From a checkpoint of a small image classifier.
Model: 9.47M parameters, 32-pixel images, arch pvt, norm layernorm, activation gelu, moe top_k, num experts 4, patch size [2, 2], depths [5, 5, 5], widths [96, 192, 384].
Rows from block 11 of a small image classifier, named by matrix and row number. Rows with one number within an expert belong to one neuron, the router's apart. Each number is 500 + 25 x the weight over its row's rms, rounded and kept within 0 to 999. All counts start at 0. Numbers have three digits each.
Before each expert's rows are labels from the 100 images, of 14976, where the router gives the expert most weight on average: "responds to" is what is common among them. Only what is clearly more common there than usual is listed. The data: simulated fluorescence microscopy of cells.
# router: router (model.blocks.11.mlp.router.weight, 4x384, trained with AdamW), inputs 256-383
# up: expert up (model.blocks.11.mlp.up, 4x96x384), inputs 256-383
# down: expert down (model.blocks.11.mlp.down, 4x384x96, transposed), outputs 256-383

# expert 1
responds to: few cells; cells: one or two; long thin cells
router.1:493473514518503505484475436488509475481466525488493475547470535520530487491501500474481503505541499492518458514494499490527502501531514458526464531553494478458502481496479495510520500494463490481531471513514482472502514504518484539485513462492446492530496456524521495481519476505509506482496508539506522514471525507481509504491489511509529510523485475519486502493454509516488471519484
up.0:514472511535523500497510520518499496494492558499490499531487499495505474466528496485492510482486482483457545491455515535479499507483567517553481531512496475504482499506487533546499489489508528531485482498526482489533498508508532508520521475508476526486508493527453514485500501460442465515475462505465484477472497520455483501506532513469483527497524536462527528500445485497506471462500
down.0:528510476488535509506504493501528546504450501533480532456520432501530531519513487503469468535458484524490499483484498536535471493530485553515498521490534488498499488491463519506480510481516477513464492484457532493477448494501522482535499436514513506498501510499468503501501505455520525554520498474505554510508456469482504482538525499551492485508528455531526511540489494550492495512508
up.1:495451527538494504487472497510490496482503445514545514514571517473498459526483484462561510446452523487498566520483507474456474514497487480521500468500526478568499488504486500502491504530455481510486533486550491511503515483503549512500498503513470526494505472522527510488467524482491522515521517485469462521496509508517461508524487501456490495497475494476465531528487517486473515478512
down.1:472500472509477486534494499559510527466519472497530501499510510510494481514523506442466521489466511442548496496478481534422487492471516518543532508467498538546550528540487499502515455542492503500501490516511517474471508511510486534527447523528478473555496525508511507485481512518472494475461475499516519529472512517498481533494480501516511505526474534528487527508442565501481474538514
up.2:504482465526503502524490497506495477520469489476483504484514503476504456485500554506513547523492501509556525497487556565533441518527448544451585479488510505474483520503513529514495571489540495501475484479527479526464479495495488464467518469484536495496473472493483502503513497510450484509485473507497514493507486474508494484486532487491505526515505478529483552488419516522474540512473
down.2:493520483573493486480501501517517475510519544503493543497569494483501483510476517503513522515521463502509526493498547451458455520541494499516537448496446491502474500482490441486468531473503489505462536485495514491492504534441541547494476529525485477559486510491481503479467521496513516548475467450517492563510472483516528494502459475467462491472495463494512503540507516505504543525468
up.3:489511518477456474462485525495464492513466503497503483493486515533460492449532491493475488488492504491461549507526539510453532502500498486474481533481543500479517541483461477504504455542549561511559466488500525509506504542472501524475517447474491521546510487534485519484550466508495497493472554503517502510527470467495485498481506500485473527448485511495510465533524494517507519480490
down.3:479561521521498501517525512510523457552539451498440510486492479471546516483527472486497545490435503476490460507490500503538506478497507517536484516499532477494479509493516474488482502491509508502502537523492498497505526507493473546460504499562509494522520502457503521488481473490527507536520494511455496525496476521519525511522516488546487478512538480486541515563460485484492499511473
up.4:447486472477509512523412479474501539458487519503501506490530451517497448509554536466514499523466508515492516532523467507506524542512524516495509467487490504501477505496473505466473502498480493491467483505527515489459510487506538488496479491506456497484486485519513486470507493477519495477515470498499543529475541483490500504501503524470476555490459517494478491494492506497487536480502
down.4:471487507566542476487495511530485502491492497459522514511508465514526476478511541527547517494509506497517511506545545485505463512488519461486541488498547531569491545517502481458525511495452486512500518466557466513464510502509540504496458506507486544517490495475482508492474513486489481501498500472479474503472510506487522551477493537489507486455510492461498548562482522505495513523502

# expert 2
responds to: fragmented nuclei; few cells; cells: one or two
router.2:475458461483438477472458463461466512528491488497515495507479498495504527505500518525479505507508517460501496464531533516467473505504481473495519521498539495523541493455504544515492540529499512510447504508506504453531526476479503491482498479447453559477509492500491445532524482486489510535505514472493529537552476532531523519526491497505541520532506480507540525501499497518494504502518
up.0:518510505482470493493439536498487543503476508476537533475514493540492536558532517462497489506517503532533526523484462483478559501471506498500501490464464501472498517485478495486527495567487478459468490492492524501465529493529526509537488519509540534497492498468543527499526534535471456470512449485473438494480516446510480478473469510489486520437524514475506506477509524474475487473474
down.0:487503506498490477540513504519534501513506499504501518490507522501499498461515510478542509447526525537516524502463505535509524508465487468496498527530543516536461485500529504525471504507519538518473475533500486487530515472494531506489579451499479463518527472520484498508439486531537498516520519494546534501479511457492492470460517519485493518504471509503502496487444499499479508524515
up.1:501486494477469481517500472492515487533491498487504499518464501565551502523501478480526476449518534460499496494488534494537497497484474480496501520461517491537564493536500456504486471522504477508501553498531534492522501481450536507507480537517479479503501550538484501484467514473504472482503474453487501501506463482524534489501482495505447526480485504480498523489491481461482455527536
down.1:493511486493489481561500545496482499486516488546501484484471525509420527455529502522497532477495515529482488461486451541511504487507490476476463507497464470521512490497524509543497506459459478497465499507484552452543530496490517537510499503483475464519495509477515521516477497519530511471523493514463503488519492481487498476462529483523501533488498494498451505513524579558505527536472
up.2:467484487489515492491461465488493538544488519479568500513570491510511519516522522485477522458527493454479515490460456529503481488468517488504520476471499474534486494528458491527474500545479548487452496481466499485500530524507525545512524521473517496475510521504489507483528497486502515524449489461503513505510518501520513496514512563489449487499475551504536522501526480486474475511497
down.2:557466496452532493536537532530489515483476465494499551484496464479440505509559477534448503491510527499500482473535501492502480506542510479508440487500454497496501466452525514494475504506511475510529505526517490522531478452513474487489515490503469518498512511465512454526507509504515482525494521509523514483495496485494497510480480482476534533433508515491517459494489472527512491496554
up.3:503489521481510463513516534513458520492534489494493482476505485507529527509526497523491493494515515456484503494472528486523479510530482554481493477483520526523509541506523505532533487516496488498498519470490509562449503514523536483473502490529492530490513541485501494502461473498507470522484540470438536514541551496502532515510490534495482456484519488481507509497501503485477471503434
down.3:469496501516550509487530518495531506495471448516530485490518524480489509542537507474477501476538537499463518486509496463499494486501509467532546477474521468468479482501522474496530492489505490436466487503486475495479507529483489532504521480481471502524490508528466488440493507515480420512532534517513494480472499498480479480491490529476501547502506544475509463491525527492429507504439
up.4:524513480487489504499491494519515494485480521532493482555493502504492484472478499497505526495529486510550492475463528505524477550463520466518524489485464508487434502489477499475501474511520467462469466478460528550533499514524503495553519544549539486545457502472517504475516498483477541474546509476536512526534501491473528527501495503477521467500525508505470524488473508473505487504511
down.4:473530483493481500483498531502534491507537518518456488455477491519499536511507514471525489507465455501427513498543514504504482522498561492474488484529545502470521518534499512487514490500503545550550551519495497496448482459532443541509507530536507525510536517503479505469496477523499499492471499445483545470467535499472492490453485478518478527494512521502510485497511512500498468553432

# expert 0
responds to: crowded; cells: ten or more; smooth cytoplasm; membrane rim
router.0:516571489508529531518537532517542510466502492514511494480542488511476501462507476482510493516479497512495545489482447475501523496525497530513490460488497490509488518517497496445490465474522501516502499504440517539488471496535530459511518542536556488494481514485488506509492521532510493490497504491504469490488514469499526498513512498529461485472477475477503486511501494485486500487516
up.0:508489498519480496480484555530538485497483468486514530490540492509550499503489472522480505457482464504521493517478504457450492498448517531494509534456456493511508504496520515501492503533495487485478507512519535494496518496481472479493478513516479524468497437573497550461519531500463509494507483500494538460540502528489478535538521533488517501463506521503485474530479491499534515479468
down.0:462495497465498547502500530522463520507486525512497498526539502518522540464558471513487491497471492503488455497505516552502524538500515490516532561471509519502543504450508516527479482508522468510501534511494514532509427492497518487509466507500500536513530533512511488498481490517470440473469479480476511515479473533516521485501520535519504485510493510484504555492462522511498504486516
up.1:488495476479504485515504479545497494454479503519503487502520469529478502494575499513487471491503502517499490484476492511543523500533502495505506487526520476534488458534476482505493482559499478459475464489533526481487476512509492500508518503503542484506498521481510505482489524498518533506454461480507478521457533535524515483494494515496515472511543496468496521505471517487489472490497
down.1:534479490544475480483487488514503484489513459487492481557489512508540502511458511519495495514483452485465476498509467529516491476535537520495518502491487475493469492484519471511503524482497520497440484521513497517504490547530511515485485508479490494523467464515508487522524519487510496475436502497508511488536545488483508528566500484548482448528499536483519548514520493524500515527481
up.2:497535500479468467483476512511519528450470517501478492483470489501486519524533465507508486517533512491442516497493520492483523536459479524448468525497513508480497501512494553508498532473502451477502515489509465488512521493494514519454521488513496539538518496500525508526500521490508482482494508488531532504522441524490492521509470496498482522512523501464549481499496476487451495506526
down.2:463481499468488513515514501491489488535465502514486457454493518444451535502518452521504526498505473476503516448481548483505491461496484468522511506473502518518476505552479543465492532483493493475490485494517506478511450507524491502494485522497522543499509500514509454481522503504523497525509513487493540448522521495498501484506554545522532496480502494492487499475501474495502510476520
up.3:499514484533519497439468458465482497513467489536473533500502513526478485506514532482490501507465503511506529477543545533487488483482496439542527522574462506513472516529497528477522468476472483510535517466520565499499496540514501536496500502474456510464507435534516478501479454456502543516523505507483515511479513489424519505488535494520554517521492521516492510480458520507469541499465
down.3:493513479483520480536512532477534493448497541486508471486504535454497499506476492524529465503506536522460506511454508451508509546522546504493510483488473515485517536519508467540498491502533462551482504472483489482486542495518508527456511562497518501535499479479541499517511488474500517492476514462516546462500496474460466482471539499479482542474514475517527486485517473514513559474498
up.4:483454496473501523519469506467519548493506549503540549481552526565454503453491507463483501491492537470487519465556489503480508468482541484509540523478481468478499490484491509492531490482480530509474496482486533516500543491545545559521482523513519468518478496551485477461475539503477444507472456471484509526464556506499545533526494521516461520511465511515507466535502478506508493499512
down.4:522512478514523530514486486483512536476502545518543491479487497518461505489517476471449475501473546524511498495502481452499531494496529489521480527494549522479493535559468471496487479501502487537498498443484495520464465488484492496461550544495488559524431485474548470499462505460551518512443511514525527548488449521456495485505525474524491539510487467465501519496495494512528515511524

# expert 3
responds to: bright spots
router.3:480492523490486505506506490528457474530514495475473490479475535448513519521440507526543548469492536538518501503508560471482517499460488482487527484479447501458489511500515503535478477480476485502500485499544482511525506517479510527525500484500473484524503494490535537500511522474495506489512484506462529493498493503502451511485493472472464491475540545470451468467553520481520499536467
up.0:475485514487466500513522526453468508488498496559530476516492528478469493501555510502488477478511544520529518521490499509497504545485467486503486483535476479491479454462504505535503522487473493471408499497519520491522498537462512506510534459516467469472523510506523495466480509483526448487520477527464472526501520467530494480500474486482482488525492509496474523490484494508479479539500
down.0:476480475481490492493480506518497484490478534507511449482531548516513482494500495464472528470544504509512503468504445533499523508534498500526483511476549442478479511538515494463490439536484512476507499539527523508543456534474506484535470526517493502539492533513438498500512481493504507536507505485516488505454509493498487521505506482512512503470473471493456527517488535506465522512503
up.1:506479487520482482478543505501506496524508521463508486488486504532514480504526494504505457552548496513502488511520532483518451485497488492493512477491507522515527517512492483482516496453487528498532493519473485505514515514436483523498464482507515517532481508508488515506506517529492498480484498538501479509480479567491492523480508487435483509483516452495530509494481466516519559515509
down.1:559482519524499521477538496435497493478468508512488493481559508468531515486488512485516490469475488500496497500501487480513509539499457524532519480525470484525504531477479552490515509513489484476482509510531493490518476498524542533461508470502532522523514503513485504435517535469505537482550522537467525508510526545487482486531485521479537502527455517548499498489491525518481505490427
up.2:488533505523473505513483547473532510495494421489457498529528489503529500507499470510429536486496513506484479522513477541463477508514499478499537502458496497508490486519519481528467475481514519505469477495495524477504522499510519503494483513509501528524517478484489510552510486484507511517468493488495493499506518452471507547520522491502481482509445509521462537452463486500516508520533
down.2:472532510519512526494492480477439512506539522508506527521465522470475515485497544508507591491498464472497484499545488487458502510480483498504517566494481527463456487531501527501493515517522458509456536467478486533475471452492525510506498531525515517561530483501472476502474509529528503518551492507489512532474483471500466513456500489465481524519549460509495518503524528491522469466492
up.3:487481543494516499522495484488467468501469492490513475469495489475475492534458503507506503502469459446448532461455472475509494510514452473478498517477489484509479481482523501506521515539503542535441520500505499508496542522513499469490470518483497500520523513464520497489518494515489508494464525441573514512552520529542527520479480470510516514521503503493555514533506506495470502479507
down.3:516449511490507538494499509511505486478507496493544482549506490481501495464491518504520520510493561521506500541491544486528487481507502460472533532506528474508542524498494500481513515505501492541507535496467436494535503513478460494463513513512524525478469483471517507474488495490501509506508495477521488507512510499496529448467500533513518506507472498522519440533487501503511481478517
up.4:460499538538479503523523483459480507462506457521482479506500508466498503545555486521542534460487506503522505497455520498517467507508536478514529523477520473504496515509465459521499504506549501496472529519524518503495502561530480504540464498498503480467480499512472510489490493504519501457473480475492525510469484465515470475510506520498488454509543529535499502547489497526470472528471
down.4:507529556541475488507496512486453495532513478504496488535499478498471502486531473494484445522488473465468484470513487481513490497538489510512493505540520545489552478479556511497508532443536502521514499476518474505513458509510477492460499507487464500508478497493511446503499492497464524451489498474489543500501473514521499467543468495502532489521494498478512541520480479547490482518507